{"learning_rate": 0.0021, "max_grad_norm": 0.5, "lr_schedule": "cosine", "weight_decay": 0.3}
Rows from block 8 of the text decoder, named by matrix and row number. Rows with one number belong to one attention dimension. Each number is 128 + 32 x the weight over its row's rms, rounded and kept within 0 to 255. All counts start at 0. Numbers have three digits each.
# v: cross-attention value (decoder.blocks.8.cross_attn.v.weight, 128x160), inputs 0-159
# proj: cross-attention output (decoder.blocks.8.cross_attn.proj.weight, 128x128, transposed), outputs 0-127
v.16:134149170164137103194128176127132128098146114098200098113104127168171135109107223083086123187109190107156111064123097108137160093130159119090107115107150136154112160161094136095098171171142109104121094155078139141115113086202121122156132150090155096150124135174183110128115123143217132135170134163138105128127138139133160077126132164161128173173099149125077150114133113133150095092158168100110181175122206100074127120112113144111180177105085131180090186110133131154105113123061107
v.17:147136104119149075172088100118112103111163173126194159204109134109167113093114162127203169100082184123141132135038147138082125092107115108129160136071122178134177079148114123067196161158149111162148136110172119155114175131191148149133133182144072090119125145169170151110133133146191156110089140177164124072161098069129153101168113052163143126096133126115162121123147157175151156109157134099133160159097117136141126087135104129112085152108124139144172112143147167142167119189081120
v.18:168147122134144044167109201089126145094164147131221109091109131162161119120132108137070135181116154090094138078129089097129152082129122131108120154095183142107104147131110158094064139166100123125125106170118078128098065139141149110144080104086121081087080131132189121144128107186221185134188140088133123076122117141140136080083115121168142166151116155134119094104182101181149114136149149104138150157127166112097092122080097142082144143127114121150080169119126097122106123112041114
v.19:146134135068137110096135164238088128170146130108158098094102076077084164130124090088099158101169124163122116093122097140101144068127147095130153136109121095154118105089116120193113092175126092087124127169063108099114151123125134098070154152125142216131114077127121145116145154108140158154130133115072117138135115142143107123142109171087181067121040100098116161080132107103109132101115113107148025122121125149094202146170160132115150110108098097105139110083090141095058105128102130
v.20:151115159171137230140116152118160141083139140102098144092123123162102161126147163151039110127165120129090142181142112079147135159133153130132076129200085112106109176087072139156053125067137150140143111076122126115198097153094124087134070132148132116152070105126167140081132123191078093148206120106121111162069148123133122129103110154134117161078108169118133105167172151122146111124110193138140121159117164151140106114114072169084152120151122150131071159134099083148116127063169101
v.21:134124108077119082132113086151076123146147140092247124158070126078139135102113157093194156119103175129149098117037146148074143081117139107102152130073140136142157077146101116104193136178161098128132123148123102132065162101185151150144179173111085133126151131151101139118151137095218145129069162163136099114149072107141127109177122086128158115100076115090124123103104134131117143101135118100126101146100111093069170070157171117151123150095135133142175134136126168095134107174066112
v.22:097160128095127120155147147216157086100090131199055118104194080151144097174128127094071131132108124119140111084189154191131093140077142100102186107117150090149121140136205113143088128143134090130146191136091171143113166137133105125111128138147141148188078147149134124152117095149082178118150102127162136120200153137151154112149087172134144127145186127152123176138177106189186085102170108133121151109152139213183131146174126125135120118126092115127118107119125166202094109158134152
v.23:154132147154146157154108182155138142071158151129148119109101088163114150108123160122052126134159130096095151106125090086130125117127140116124105137120100120115123167092097125115066137114126136130133120099104133129198103167146140078117064137132134123155049100156201148087124120220142158136221121109114112103090154116127132095103124154135140158103078200133121127145201136167165086118137185096131119165098156148144127120105048164049158129145073139132055149130088075171093122080089102
v.24:125088067167075196090153123039125167116119116068120161082102179131116115178134083151135087115162110120106099210170164128139147157127127134107065151172143102113120168113065154158088094085131150161131098120128083110088086104084146140145106106134114100088123131084066123154134122105128082155159149090110123161051142162152103155111134119141089121144139135134137100140087146099102125150105113161138114124168089086080081060138188130194121127132175127138108154137121092060123131064162098
v.25:105169194172128204100094107201102122182140135098160131145100119123094172123121198112125128120171135167102153147071127138104153113156166117138100103167061113108114154085083092162184117121151124116119100120115127144190111137149123100143130142143130193129169090116087124053142139109094078133084119145113128176128089082139130167118132166125153153044058138075086122125115140076112157114092155074142102132066151100123176165145102123115217112134125138075152178138111152145087114127164133
v.26:147145126081166042149110119143134081138146135196183115175156105107174109125135094134169187130064154111143114083086136154117102093113100134128225128061167168114142070172191133072178142176116104107130164155164132147112146132168127142121150146118120105134142147147183124154119128135185203104091132167164139062203095103117128087129110082139150110147153115135137127116170106162151138125175112120117154128134135147151129147119114121118069134097115116151165090126176188141146140211069138
v.27:174175178162157072159076182160121130123168163140216112120114117160122137106129187118066147177139163083078168059089081097125169073142157131121109114100104132107092165087116125132087131167115129104131102161115102139149096149152137100149108120104125136108092106123157126083133122167184119125134127141113130120165082083140145089096132153176174182059073140101079132101168094140138112125121182078142146149052183111130149159095057118077178137126098140111102175126139113160093134111080130
v.28:134083064100113121115163122012122146156121077097145140101123194109142111143128049147159095126106106139129092161169150115131149143125094152123121139157179130109116110149090178133118133118121129146113109129147059105080120104105140158131163106104120066060181164104116124190121131090165116136136126097110110119048140176124101139143105098125075078205155101134159080107099141113101129152132101178107128113203104099078095085121196136169063141119177113140143114088143126058154129137131105
v.29:140138158139153063158129185146152126091143123151177101096116099155154129135129154126055141179115143078104142072157092108146122116112140144114142126095171132112092146138158156090068135143107126100119144139098116136122071155142114101119075101101170099157079109161203127130125122217180202134241119118138122070145155144114134077083119137148136157158116172152124127124214096164172091117158152105134152161137170139135102146104081153079148137136088128162070150114122116164087119105049110
v.30:088142124131102068116188141122113130146117094119159101118141138163135130141106104088163122194124148160161106064197108165122155100132135094101116130142213108170143156172124164138177125179126111122113112192076111138067114085162124145146142109090145140106149117106067118193116131063189148146085142114097141158137155210155149124132138132143126138228153104138093152068063096141120127125139051111142155102182159100080128157127195109167194141105125113131132150111143118100120116131087151
v.31:083158163167109131130154118133118160129094119112098140164145141182152122140066202095172104195135175142175127064148109165130152122140189104089101098122130128175139185166132093115197152165145127124115096165084164166084105098179110155171127120097157135137148136124072117150119132069162108147078142179125148200161165151144169136125167141172135188138142134144084176123051096120141109128133075095129188102099167069091120143120146087157214146120111143150135179158141117147128148133142155
v.32:179134109092152039166115183127139130096159148164173111097112104125148105127149113146044148151107125042075141103131101085138112113097113153124151140073165135092074110101165154100050131144108132126127147146131086115095093159117131113116094111110122100126076145141209127140142112196175200116217124110154118057156119131117126078096106116153145126149114157144152102130215104170144081123143170125129128159137120150143114108090080143075059129137121124152088126105131122143094121124059108
v.33:160142099164150124119104145113091174120178186068191142139085155144073179095127154138148127127178154142087176144068065089098181083159144097130046153143111126141134162090046134145157111123121140145140070144124069118151092131133179099135101146126083139060092095089106137091139138136162098148106157113072136145079099115150123131123161096141154168086083131099103133097094137112120171159082140089144091134083130068103134121098112111079198116140125136088127177153106068094148143086123113
v.34:160137120123137060174144211104167142078120144161111120079165123168168092141117122122042122201096148085126114063195105104150155111107135139089138133092194122146108158148151161123025145167116119117133119171103110123096126112138121137135114101099135079108070157137181118188129085148184163133194126116125122100143147167145143065117104151180122148188172128162131143107155088177142064114161137149119169138169170158116103109098132139122123157121119125173078151088154109134101122109082116
v.35:099105127091111105106147072081109112191109099113191104148146165085139122134134068139207133111097115163161097180112161162138120140145110141136162130125162137112143087172139138100189122125135138117115136134172129114087135087109107162144181105108121117097221151108078108146126141045136116117035123123138120130126082144115099164144141105093106096165147095114137106122068132074086187144119082171117125095168100103096130127133188101184091123108186112145197101112145178062181138178139139
v.36:096114084090113053107173108075116114177114078129160108138125160103162106162122069122199123141099131132158103117172156165130118128116105130125164130104197133129130092173164148111179124154118119132106141164128097128031129096143118158129170106109129113093198150121081116202118132074173153126084134126141131110136136184126117137134128091125099084210167093143138120092085103123106147129137053156123129105190095111090117120140217098189087140109160103144170105102150164079144125178090139
v.37:159123133133157155164083157141141133074163160133155132125109105138131144096142151144073140090132122104091151165076106081129110142117112134136116145109090137111132130101091128095073137102132129131142151072138140124202111178120146086106067160145128107171063118155217150063122142222142160123208128112126104085079137083129130098117112116119133140083098186136155115160200157159172130121133185101121117177097139156160115115110045184045107134149094135139081125139095085165120117090090089
v.38:179109064122125148125140172110159149090129181172039155109181117140092080078139073143092121094123081086104153109165110077142141131117101136160104151142132128166131122091144133186061118090101125167183147100127123120141194141039142139107113141177074130096061151094156140126132082131061106125147144086103145142143174124163126137157130121165139101143182099137169178139126143160134122118119147159170113123132091200193121110103101133106078118163142143083123098105123068153140135084195142
v.39:134177107153138077122114238128175091132162101168064150104110102167177065167105164107090084168133144076113181030189112119102143096088135109133126125128164140120097150082127151146112137156130117129131124152073082162112119156155120111118108172157104122052133126160122121152108119143160154099142108140126157087155163137137162098104086125213125151167169131160119168081197076174157093101143110113159150122128122175165121130141099138101146181156128143142131139094120161175062112162105127
v.40:141116116122118221118122130162155104136123114156044143089109105094116116160148138148057123076150081111108135201126167103128090168102120150161147104171077117090103110053134118166065113070137134135134175070140139114156149151082119117092123156194105161161134144161147142087150123167050104111176131127159121121113133096118114152133091140119141084081125144136162119185191153106111092093114173152136088153147076203177147100181111165115069128153156133120137104118105152148086108123185120
v.41:110118159176116206150110054071112097125142122084159158173113174133166127092124222142150124112088163173146114194052141085113138148128118141158095097164099158105148125140077129087178155087180114165134116064178147147184156128178130140152167178139094081144178151157150145080146149120137065118099114169168099137085114093125143139166119102136103131102124129110135079165124208103131154111138190114113182175127160112123122083143108154117102149124142141132156166140148150135183110147144103
v.42:125081113102128196118156142102161125107133086154038129098149123088126114160157087167067111096125084105112132165184137097160074180113088177160147120171128135072100112122159143127056133063120148136113163061150155110159115161081106107098115097154157126171124131146167139138129124181053134124208112097155127103097172159091104139109110126108092080174146148155174090166190144122132109131145142176134101143191098175170104125113118159113046131158135118126111075125118112133135124108179112
v.43:106101103093119176098145036126098119172097119121152120157140142073118147121135090123207146062108107176171090206085162152117107161135128127140149123129117120138163079153143111137195101109144131126130155112156162109104182097103119167118182143138133147150197137119082130130129139062100105136054138144130123162140094131125094175182140101078118079129131091102153129146062154066103182135113088157127097115152083117107153116160188118186082113115165125131191086140135154075182138146168150
v.44:161132151162140162193079142123133119086148170109221133110104136147151154132148169144058142115135162142108116207032154097120151119121124122125109137131110137107111154111064149088063135118156124145155143117143104119150096140159158103145089163126096082141079151159206146071154124180171135130170134119149090104074086086147124096126092133137145161052090165116140090158177167153144123114136203103114141181109170133116108078130074189092116125119131119158105170125108143144102111114079078
v.45:157130127134163065171054159087109126118176161097233127126080143146140138127137139153111139129134157114099144133032135110108149093122112138131122157095107165094114123101059153084102135150126133134136124138166065135124074152145159099152083134116090069081108125147188135094131140192207148116142122110139105072077072068142133096083111096135124154067077160117146073122193136151145152129128170090108141165083131109106094099109074160078116126117137115142117144122119147124117121138049098
v.46:112110109146122160147185162071163135059115078109107125088137124163177116144108132109078096167101140142161092107212103101148129147099137117094105121160197121145149152162103178104060150119143133128106131108085147138101114117148103116136095127109157077153081137169162143180116132154175168162198130099125113138080194194122134087135109136148095134221163169170137127117148135151164086111165114168137169152200158153098077100125164165115129159121117126192064145108107086124124112071104111
v.47:111174182178113111127106111150107122152115140094205115154126139173135153117098194090161124179141179156145125092090114164118182092150180101107099111125121120146132169141103095132191136178142112109124078177102140149107115093184127142182151126103117139113158133102073109102132130058179096137041144157122128180164085105148152127128151146170151199082106118101073144108060108111108134117120127073139176113073184071076147148121127100143214142116122134127146199143145146140132126143106149
v.48:123132128124125091178133077130158103082105128180141111186169112134190080106135153137155149143048153062175106108105146147135085134094126155108182114081171169133152103188198113065148156135124124131128163109165186148097143112159090164144126131113120099197130177162157118133121105158141177113130137162197131082202133117102148093136149084169134170156172162148129129171152111163163117120183124129131206140134118153157100107107094123130084159123111134176128123183154163177182142181098138
v.49:116146120148098104078135074091115122194115105118180116146121152096135109139139127126192119151101134097119118134089142168125158103144149146135130097127142134102097118133147114144193113127117135114097094158145109135043110094129103169157183103090118150089217145097043106116141129049136085122048147141151150150195073116130120162125152102167147154121131102099098117126069096061070171142120104127136138097096091070099143126110170057195136139122184131113200163144148168097143147171141146
v.50:152112110092148040149118152065125091161183097121163127113091153112165119131113042124184145103113136176142114125153149120122132137132067127137182159107156152109166080140074171107146158160139123103119155135138080125142154126146142131111136150152130076065171115156172149188114135133192168117115105097125086082044127141111117128134073092094087068170132124148164099069159152160122147113158093150095132116180141167098118124148134186134084145101148103116149075055151157079128112164061105
v.51:189144071116112069108139219121164139118129134169102134069119101123150059146129088124074109158108119031116118056192121143135158092094150161105137148090185130124088141107144151173038115141105130120126115192075083115035127114099109140120128114117117117088124149131119117168157087129168147122187151093142146103172142142146129096099118128225148156162133138144132161129156078145110085111144118161185114128132085157127118086126128125146111178148163142162123146135118116128061119126112120
v.52:172158140089185012143089163165115121152172163175210099165113109116124141112131099139158178143122140103097183057080092138115125068148113133144173156062124171128116082132176116098160115180083131097121139181150099137132096155140140114119109119118116134099114100123157122115122139154178182105080136142126145072196083090113126101084156099138177145103092123116105148083157078154127170156123118095135102123071122124160158190094074111079140114119103142100141104131145145128127153170068145
v.53:141116070071111075132134161129155101122137134173073142086124099107134075170164028148095141092119091080110117136181170140130103133082080140130178166111168124127134096106170160150057114135109111147139190129137076116066158130069143122095107131169092117112083144132140136172132096155095170125166138076145140081142136143146121108114089107134119085151179122170177131140176129202125096111143100169135101126178064200154104101161141151147045116128145104130119073094124150128087112142122118
v.54:133123166156127196156134145162196105078108140170045135122178078142129106130143151141065120114131101113139143143147125126143087183126132134152136103164104126109128135102184125123081122077120141127141178064131192138205141154097083109128082116169129127197084131143165125100126114171053150114166110118173151121174162103121145123127109158153138151095152178162142143169175132141170127119139166155166164138109148218211120148132052154086109123141119153148099110150119119200119132098179144
v.55:150080091082160157138132156104143143089146128145087150106128120093119126130150092165069124076122088112093142169155131073146089155117093159149137140141116144091113089104120164117053123080131144143137152075155101104180118169090133104084099117147153100142081130149205152137129140215098144119238107111125101093073169128101099120114106125099096072142120151140173098160212163133159104133132172168121085164170106162155106102124098165081043117154122125145095075110107103118127131091137089
v.56:113110160077153037117123103096084125198139095105205109149118168090150141116123089118198153145102141168140114094113138142120137093145094144122181134081147154105135079179121131091190145184131104097105099171158105123103133118172143147135191098086152120077207127115104117176121148084186138111059103134115105098123077135106116131124124124077102094155102075106123088078099123110094145149138100115082133109143146080075146153136162105141107132106142092115165106080166168083146119197067134
v.57:160148089119162034140128205114102146142171136114184106142096121142128125094091100100183130159136155117125136029143066116110154063129134099104126160076162148178150120140084156128174129188107122092128107204068079129100116120170150122114118137108145119054118089135149127176108144110238167138128149137068128105114134144139133096126131095154142127194091117121109176053111081133143147132123095103143112112113127103086142138115140119097180160102096146123125126098122107084114135130060128
v.58:094120142172110207110138116151130167089118139091064131140127121157069173133121149138116095102191109162123157168152114125147122157156139097134052141185083088147145181111098094156134124084121144156133114083105157133189100153093142103128066117153142161164079096097077140088108138148039084161129140108104144191089158132135129168096180155087119167109127147136111146152076140130146143156090120119138105110109141111152111153119103133115205081162085140092078145166096061145139142049188128
v.59:172152110082141068091126251145134138167153125102133148074097108095151087177103107106093115156143143131095129044177112141094163072113149118106163138100153125120089118091082155174094138188119108095109098216069060123092120140148137111088155149107139132034144099125121134186136130115200149124133127139093127123118130140133122109115076148162147081123075102127142130055156084115117112112142103126149078126124142127100160130163170133128134154108143130118139128091130156093050102159101120
v.60:156103112148137193147152159084165151069128131136081127100145129160116139136146109167044111117140101091107136183178120079182114166129128145137097147169132130125100162113112158134040123074113160147152133098137129099172084147079128096108062117138158094141063132133188137131126123193108138145233136105107114141050177155128098117087134137131102136154142171158150131174169140129149090145121162169139113152170127150138086104092097170092097126148109144179062132137116066124125147057153093
v.61:086091075092100107117190106057121144130105089105101135143128167120148111135084087115207107122108124149188100120207140156135112148120119109118127145126188132165184103186115150124182141137135130140107140133118133141057145092126122162134138117120141106116163134131091130209105133084156134154112139126123131141083191191131126153157143090111079086239170117148148153111073135127131145141137034175130140108200099112091098104128203105186108142124143130154140091131137112081177126124134135
v.62:111140124100120151040133113180126108198108095164056138101138108077091131185148074130126130095158069148095148157163146170113102139135129128161153113166109084095093107078172118200158080114112121114126140127116116112134142153069112118087159117158149202119166097092040133125139145086047111124102130116109149148158119127127105169108110147120149077092142086119124139122121112085089129122098094141154054085128080151153175170175163101164122097140150120080176090104116156111078122148183160
proj.16:132114109123193105131092113153107104129128122170132080090107069148137137115131157183144183125057160135155132135128125134104117131188171088090151085082160129153070144100186058089141124125109143164167151090171166159138127166123095147072104150066089065123144131108127169161109196135075139146115152071140129158152117130100124110157125166140137141177130166059099190113110144148078167080145
proj.17:139125114138146117133155133175104134090158174129194115136080158114128171130165129136131123117097085147128109163089104167129130109196136147079086104115153103150140138078145099042121169102115137128130153131192111148068090089133044137073142169098170152192171146052164154143150131126214095157099141129153167144160087090148087118110129123172090144144079125134105154084121109103144086125079
proj.18:155142093141180140141109161157117108119141068136164110100102087117111146138129155176149173122090112139144168110125134112081106141161128126048135082098164118143107165068163095048155167152066104160173167060180121138159145120137126162063161162121077091149161108118120168158169197126085145154133156077172130102116131156144133109158140147150127130143150100111075180111165144100080156057100
proj.19:141172162108068112145081147118171151115097144098125099167159040164162105145214134118051162051111117165124164106148107115140077141079177128173112093119132114149093053152095140175106076137153113144130081128097136116119051140108127171190141159141144141145125129157174142118076142127082082123098138117107139109144165127148143142130112079128144086136121154152154168124177103122062151113111
proj.20:115074127135139155146121110141133074136125069138028179073145126137105119067115140182161108148131126118090155094117143083170116135140117123167149125139164156183159134145108144153172156176135136135035141090145139143167181137112133100135088111105079093055122076193120117129138131151064150134154161098164077159103134141167160188112153151170109170104115107127081116159152112075157156164114
proj.21:161139123098135094137097127147121154114132184144181074157109100141157125137209109104099154099094069168131129174137119154079072139161130147094125074141135090157110091098135091081091114102145130111201103181148136175075047110142064119113149185118150143189153142072172167174096139114170072135104144110119176131142107115120102145148137098159100129158107165129135174083113141167071113100138
proj.22:087101122165095120129140099152119141111092139111132130130179121163119120113101155138139119084143150111156115116086120147199132087078168071147064206118103202079149111158157164179091118132163114153102159052128100083147148174132137163155096127113163120175097143169143127085103126174112173126057145172128110140183136111117090074102089135057182100125140120080118133118127132133105204110096
proj.23:100117103154139182149119127151130090122147071122083163086137086121110146097149169211155135113107143127098177069094124128169114106171166111133118106080181146166146134108129115101155158147126132144032131040178104135160132133117101143079096113094095080099132082140149124135162155145071131145112162073205095146138126136172150156118110145169141159137118103118078163134192101062122162118090
proj.24:163124133098140124132121102105145084166114106144036172122169153135123089112068139098136119163144141119142134176166143058071115164110053143124185100192131102141123106116104157145129139141136129107137132176103155158156163151171165083121140098171080129107110102150078156138088107098088143118185079133094105112093110174124121183125209141145082157093154124142127063170105213147147126122158
proj.25:118120184140129143154096131131126105110131158148123120157131095143172115097200055147070107128084056177092100107122102160165124179135113103167150121133149103191129138172070078147111093109121134098118073166122166166118116076106100102207102133117131125078137110164197088128129134155113086115099178135149137140124163116122214195134096099134139146116084179133181136125119085142143095164174
proj.26:105147103149128106121140142153089168108135168092252086147075140105127190179142124113124161105109119124149133136112122165115134084145145153077075147079120120079141162101162110065119167134110100153169151107156081121086105115127088172088166149128174138201168145085150130143171157135194135158095145125161144118167099090140074064131089117109137089149124128115119171081145091128088123092081
proj.27:132133116172157149146091182156112134092144106136186081119120073122123137099166093195132128121049071173110151088111124145132133161152138096099137080103143113177098166117137074090136121138076116156161118072169152169126138084084113155134146178080083097113149101137185120126164175167091116140098204079185138126105163137140207131157112105142150147144119127097099182085160097109093131091132
proj.28:168134124074127100113139134097139126184101113113094124129104156131121106144080164071131148142150182108160131195173150064048106134127092165097139112171117100109098119079131147108176139139116148149176163186103146116127148139182180094088157120166112148141136144109040187158114151089122141134207070117065139096107105123127078122133186160153064110097148125154133090161101176124127125109133
proj.29:091120089139163149143111129149108107124132058124170134085123089110116156133128168192147158102122160125132163075116126122144117105144168113105106133071177152132137158092148113075168164163088098172114150025184096123163143160117115158048122131101098086138142091132131140138165186149092161167116156072203100113150110142145104104127088150137146132136130111090095185125184114101095198077092
proj.30:188162135102145106105103128095177116130124136133134078152158093166159097176125150099117171105126144118183110152149104118058128177106138096094172102111133130097075108139167102126106085077116149122233132140124163135126114151160168148123142136159136088158148154131121147118104151105103133106104104135060141114132159134030131091168118135084161063164176160099166113105080193180080126091180
proj.31:150149138144161152107117108109141106109151156188127105141151139160159108145094091136153137130123124139135078138128106164103178145141157066109198121129112137117077149166169067155066082051110157116178125132128185154122124154131132127122118122115132099115146134114149114108092093126146134095087109147098125162135142145026165117147105143069155113163146168078164114091043193205144116109216
proj.32:100130084140136150139124165165096142125117059106178128085123096110101151120112154168159145106117140133123190101116149130142090086125145141094092128104140135125130149061135143068160181199097099176126156045161089105140133134109128155066152145120096128159127111119119164140169192146097158167140148086192132105134102146191106100135130129159126139124146101110074174124196109078076194074063
proj.33:197165130132159167133120172128156103108177115144112148142127096127142125118164091142146133145111058179093147111110107113069127200170085139106181035140160082185110118125115089082106100085105127107124110144159139180140118060094116123128151174126092105096161105141177132126143108117124086132138160106115138106068169149136225188135182114162108147143129130163131110106136152124136042126161
proj.34:148130087136135120113110143137125131136111084109117094088143105143088118121048186149185163105111170136176150128125152109112131107110166105078127118138104146096078145096207134117145143154103124184163186052154143118174162189137171159081143153105084090151115132137088186118105185144078187127118126101122106128132133153120105062153147156111134113141185106081086153121138170127077193060108
proj.35:141131147084129078105115125095119154146126179132176084161083166112148115171133094040106131164135119119151100201169149121059120150118079183098150137149104093097133131128127119115126112126131123090228114239081136122095110099150136104145170130176149172144146158093092122162119122099169119128172092152076161106125108112101080115157135117112104106130127164159168113129078140189122083135173
proj.36:136169121092140094104136133098132140148109154122180099166117145132152121187112145062103150118153164117185106191159119114052115132091114150089125144140100108079099114094141127096127118100110111128231134184106116111110110139167160129096164115185159158188144179089086159145115131098158132125154068137065161080149098125081064081150121123091117083124152161138175112134084176172095119081155
proj.37:106097099139143161154141119166118094119146086123111179083114119112101161095145157186153125131123129128087164085095126123180102095183143152141101109085191136165174125113127148078169174147129119145024141059180093131149129123109086131081114128094109112114126098129137131154165137143121119160135160076213106142131103115201114157097125153179111163138103102129083164135188084057143143134065
proj.38:152124122138070153092163161112172151108130095080070130113191159147060093082075161118159108138184110153123157140105154112183139117086122118141111121168077159103137113122137192170156111129160162126106133098121123109113125130096181179192129135126135148129079145145111137053119090134115157116135123182056123128084177134143153129108192116126139114130177045168087059130146133090155122163078
proj.39:104140133171165186133157152159129088135120113081184141137148090171115135140116186183100088062112137148172097133070070166188176116083165067114079153112117142118098166078134112093145153093059123183121156040184117134133156134127161165107106111122147145142137161119124164075158183166073126148082107119120111086171136125118171111102116121104141136072112125100141122161127112097114151091102
proj.40:064094153128088146155145119147118128143087110091080176107158136130106119078138139139089080132149158116098130117126123140219096091076133127199080178162100144158164115134067188178163157184156118131048116118115101113133140155112124103164088100131135178115069131154121116106127126156100134128141120134151108124153099128202115172099135111150125185068109115141122113184142074073145171163069
proj.41:106067141092164113138145102146101103137130157149103126091069164111128150072133115130132104185105149134113085184137125133141112123230102121122112117132158118194123170117112104083170152134124159113115151182157175165086146116134085058109082146080139116112143134090094147170155133119179114136159127119125155175136086076150118177131132178187066179126064147128113122134060092106176104189120
proj.42:067097114112116150136160108126134130157094078109085188096124146096104142115103178133140112137186195089113149089140149107181109061105141142172084196127127170113175134117102197154188170197128121145053136117109085079151157163134152119108095080143131143117112131141064111121168119125107156148175099107141090130138102130164091133096113141144131140080121104157110114187162090066152172144078
proj.43:138127159084096072109123096098141187138133191123129115162129175120154120141147092048095136162156123118119112177163143119090102124116092179156138132167095102113140084166109165164109096116194128070159091237064143127080077121144104103177130131165170171141118144108133121141089070099199100111165110165086165131119108114120071148126144112114111110145116157162158105129096123172139095168147
proj.44:135089126125148109171109109172087068129135108139098139080091112140112147066153142171139130155066107124107155153121130110128084151186089129101123088115186114192144133109120111069154182176127108133100168109180122157149153120124066094104121181085077108124128095129141155183122174139090118146131162095208130147139096102205123161149155134186096186127096119103066172119138118087112146107069
proj.45:141124105138165129165119148165091098117149101141176127109064115118109165120166119175132126132088085139118154121103122122105116152184095167081121076099176093179139150061113085039159180135081114144135150103178106155142137087120091111075166159109088125147172108106137157179166181135123101164132158093207151107135106118195132144134149137194087171109091118123091175122168114086131112094091
proj.46:134104117089172133132123082120151087161122086128048155069149126134132127136096219147156156123152226088166131129144124084122127098134176106112142128104158180131102126113187132109166153136132143136108169074149135124165142199158139126037090105121114088129125123128067160136121150113090177134145094086107102130150099135095071110121138190140111118138151105089080142160105180099103199102128
proj.47:167137164134144115130101131122122118109148167166160056148134115152150116129155067131124130148069061158133090152140113154082146190156125090099184086128126108148078146152157049125087078082117150107211120163134187181090124095128113119158135162105120101123150132124175116137096148137131118094083150135102152154129156130069182140173111115099142125169117167094152130079064157200120100107194
proj.48:082103085146179124109145105156085147100146134160192117098113169086108185138098150128181135167140133106122121127121151174142146065157157124081105192093115165066170172099189120092117169155130123109156157097160089125094136145127072145058119123101164112156122145069122115146156119123188168143104131137165130163154071119107041074111101147095165136172137120095085152083102139164122155111089
proj.49:132145152125151121112111149103098158125122165161212076162124162106143120141135049069091115162118080149125082164164128154079124163095086116103155137178076100117109168113119102125094089124105130092236090218098154163078126092131138106171155134151145168111137139102133110144123133111161119116144128138081164102107129135086158136160135079092122130132137164140176104105074156207117091111173
proj.50:151117131099095083147153141135136123178121143066158100139066121140130145180150170128093140086117185102191142157108108109109120120172136173108083091102150080118115121094120120070208189097112144182144163133152118112120093139178151128088156085142163155173150146088067188151132177120143116141150051124140150077171098081164070100136105153166078112110106105152130138157150100071128115137094
proj.51:140157107137142168120079142126143133129110096110157092112185117139079100137080196135131121118125124155161151117140146133127121111038168105110131125184071104070101138064156142137129140160102102159174132078123133125139135184110173179117154122146111153138074141126107181105100175131044161123118121111092103088111133191118140114117187106094164130101183105122102125122149181139073191034101
proj.52:124178107169139140125131187144111162091160139113254096154098107094128168170173093144121145100100064138117156078101112169107149131134139160097113106073140092113140153104131083070122144114084091149155110102157089129108094072094109180111189150129139146157157120103190105132190143137142109157100158111174150088129157134142169082137089086117159111150125119132134175087189091122107087086117
proj.53:116122107134084109133160134144138135143091103067131148123168139150092125139097197108118129087160151112159173158110137111162089107061115145120068166158092137084166093104109201134139167167146105150123151097123052093143132170151179161136157104186134161197086153147100169102111138130106169144118097177126109087151114140170064094096158117120129116080160073144099111163171139085111176097054
proj.54:058071132152127158125146084136115112120137112120116161098167155092100139090103145178138081144160130112110123099105118130228155073096155107170107193099116191113177179156133155168167165173156112111038156056148113109144185146111104141156079100107146119077101112163130082091163107156123178122106148150162090163150120110142117134106090138106153143113121090100105119135144099096149164168075
proj.55:096102097130112148138150124148120130152123083099080192098106128096110150112111177144147128119168172112113179099117149093169105069132145168148081146119148151137173120099103188116179179188132108143026145090142087088162140154119143122088120101132105138123129108143090136129160130129113133160179132092171106109130097125198092141087142145186102144085119094156089147180192089042143161139068
proj.56:150162119109111081123123167115112176133112173119201068164050103119151130197170092085106166106101122145161111159144144131062123134172117176085122114116133077113091131106126086083132101104100135159212119186108136110098091098151147118116186151146141139176188152078101147174139178104183096136142110110127173107133132102123099092154077131136096075129104169136176159106120105152108104101171
proj.57:187188125125152143112103158118166132126172132100182089166116068153137142190154156148114164070104120154168155123115099127058152157146170149090151046084144071117071110080169069075123117063084131164179118088166151144134063127118133188090162148124138114156169139096152177118117162118114090141121113099103139081116149146107148102131144124130126086154148131139132158105153155125088090075153
proj.58:139129135140132148132153098114170079121155112169027193120169130139132107111120119158150106141169111100088126071117117117162163156136109106175171127121158162144170098192110141178105105099150141077041095133116119137174155125121137120152090087139109091062115100180146057091126048120114123102125124146128108155094172160099190178113125142118166147131134109140127082158132147129189093187170
proj.59:161191148136095136161083148116152129146100146077161094159138056146143102170147151135070161035094151171170123117113093125132117125086188129133104078153121083135065107098114117119126139127066115193162126099126162122134104156131163147142152138130130139162134138127132197111104202148072100122118103099095119062146162146147173126142129098148102101061123144149167161145166129092075150052110
proj.60:113097099130136159122135114131130092155138061126051196071140143119092143094068178158181137153155176095114175107128157070143127102122135147140138131129151152140162123123127171143173169188142118144042151080129100123186177173120147128084116094128080107078109094169087123125130122130073166139185122089154067124111110157168114133114169157160129159114152085129073116182171132089139155130095
proj.61:178145115074140107094143087089160122155134139136096130146142161137147111198084175072131151119199189095168114168147114105068142117121138149117153124142124129085112099119175139127133122071145157111162141162111134112129101169173151139066131086165153138159145170090078163120101096078153133109169053151054137117139101144054048107119149158108113093141146134146155086151084193156136108125156
proj.62:088145176144063135129129135098148153130094152080140144179169129138148092134153101086061087098154107131122115112141116132172123138020124120188098173178094134123148105172054176197110094133134104128111081160074116107116126117119168124214135107178168175126103126178146093087118110144132121111117135164095118091129151129137160136116104076090148097075126134161202096153142093130119129151127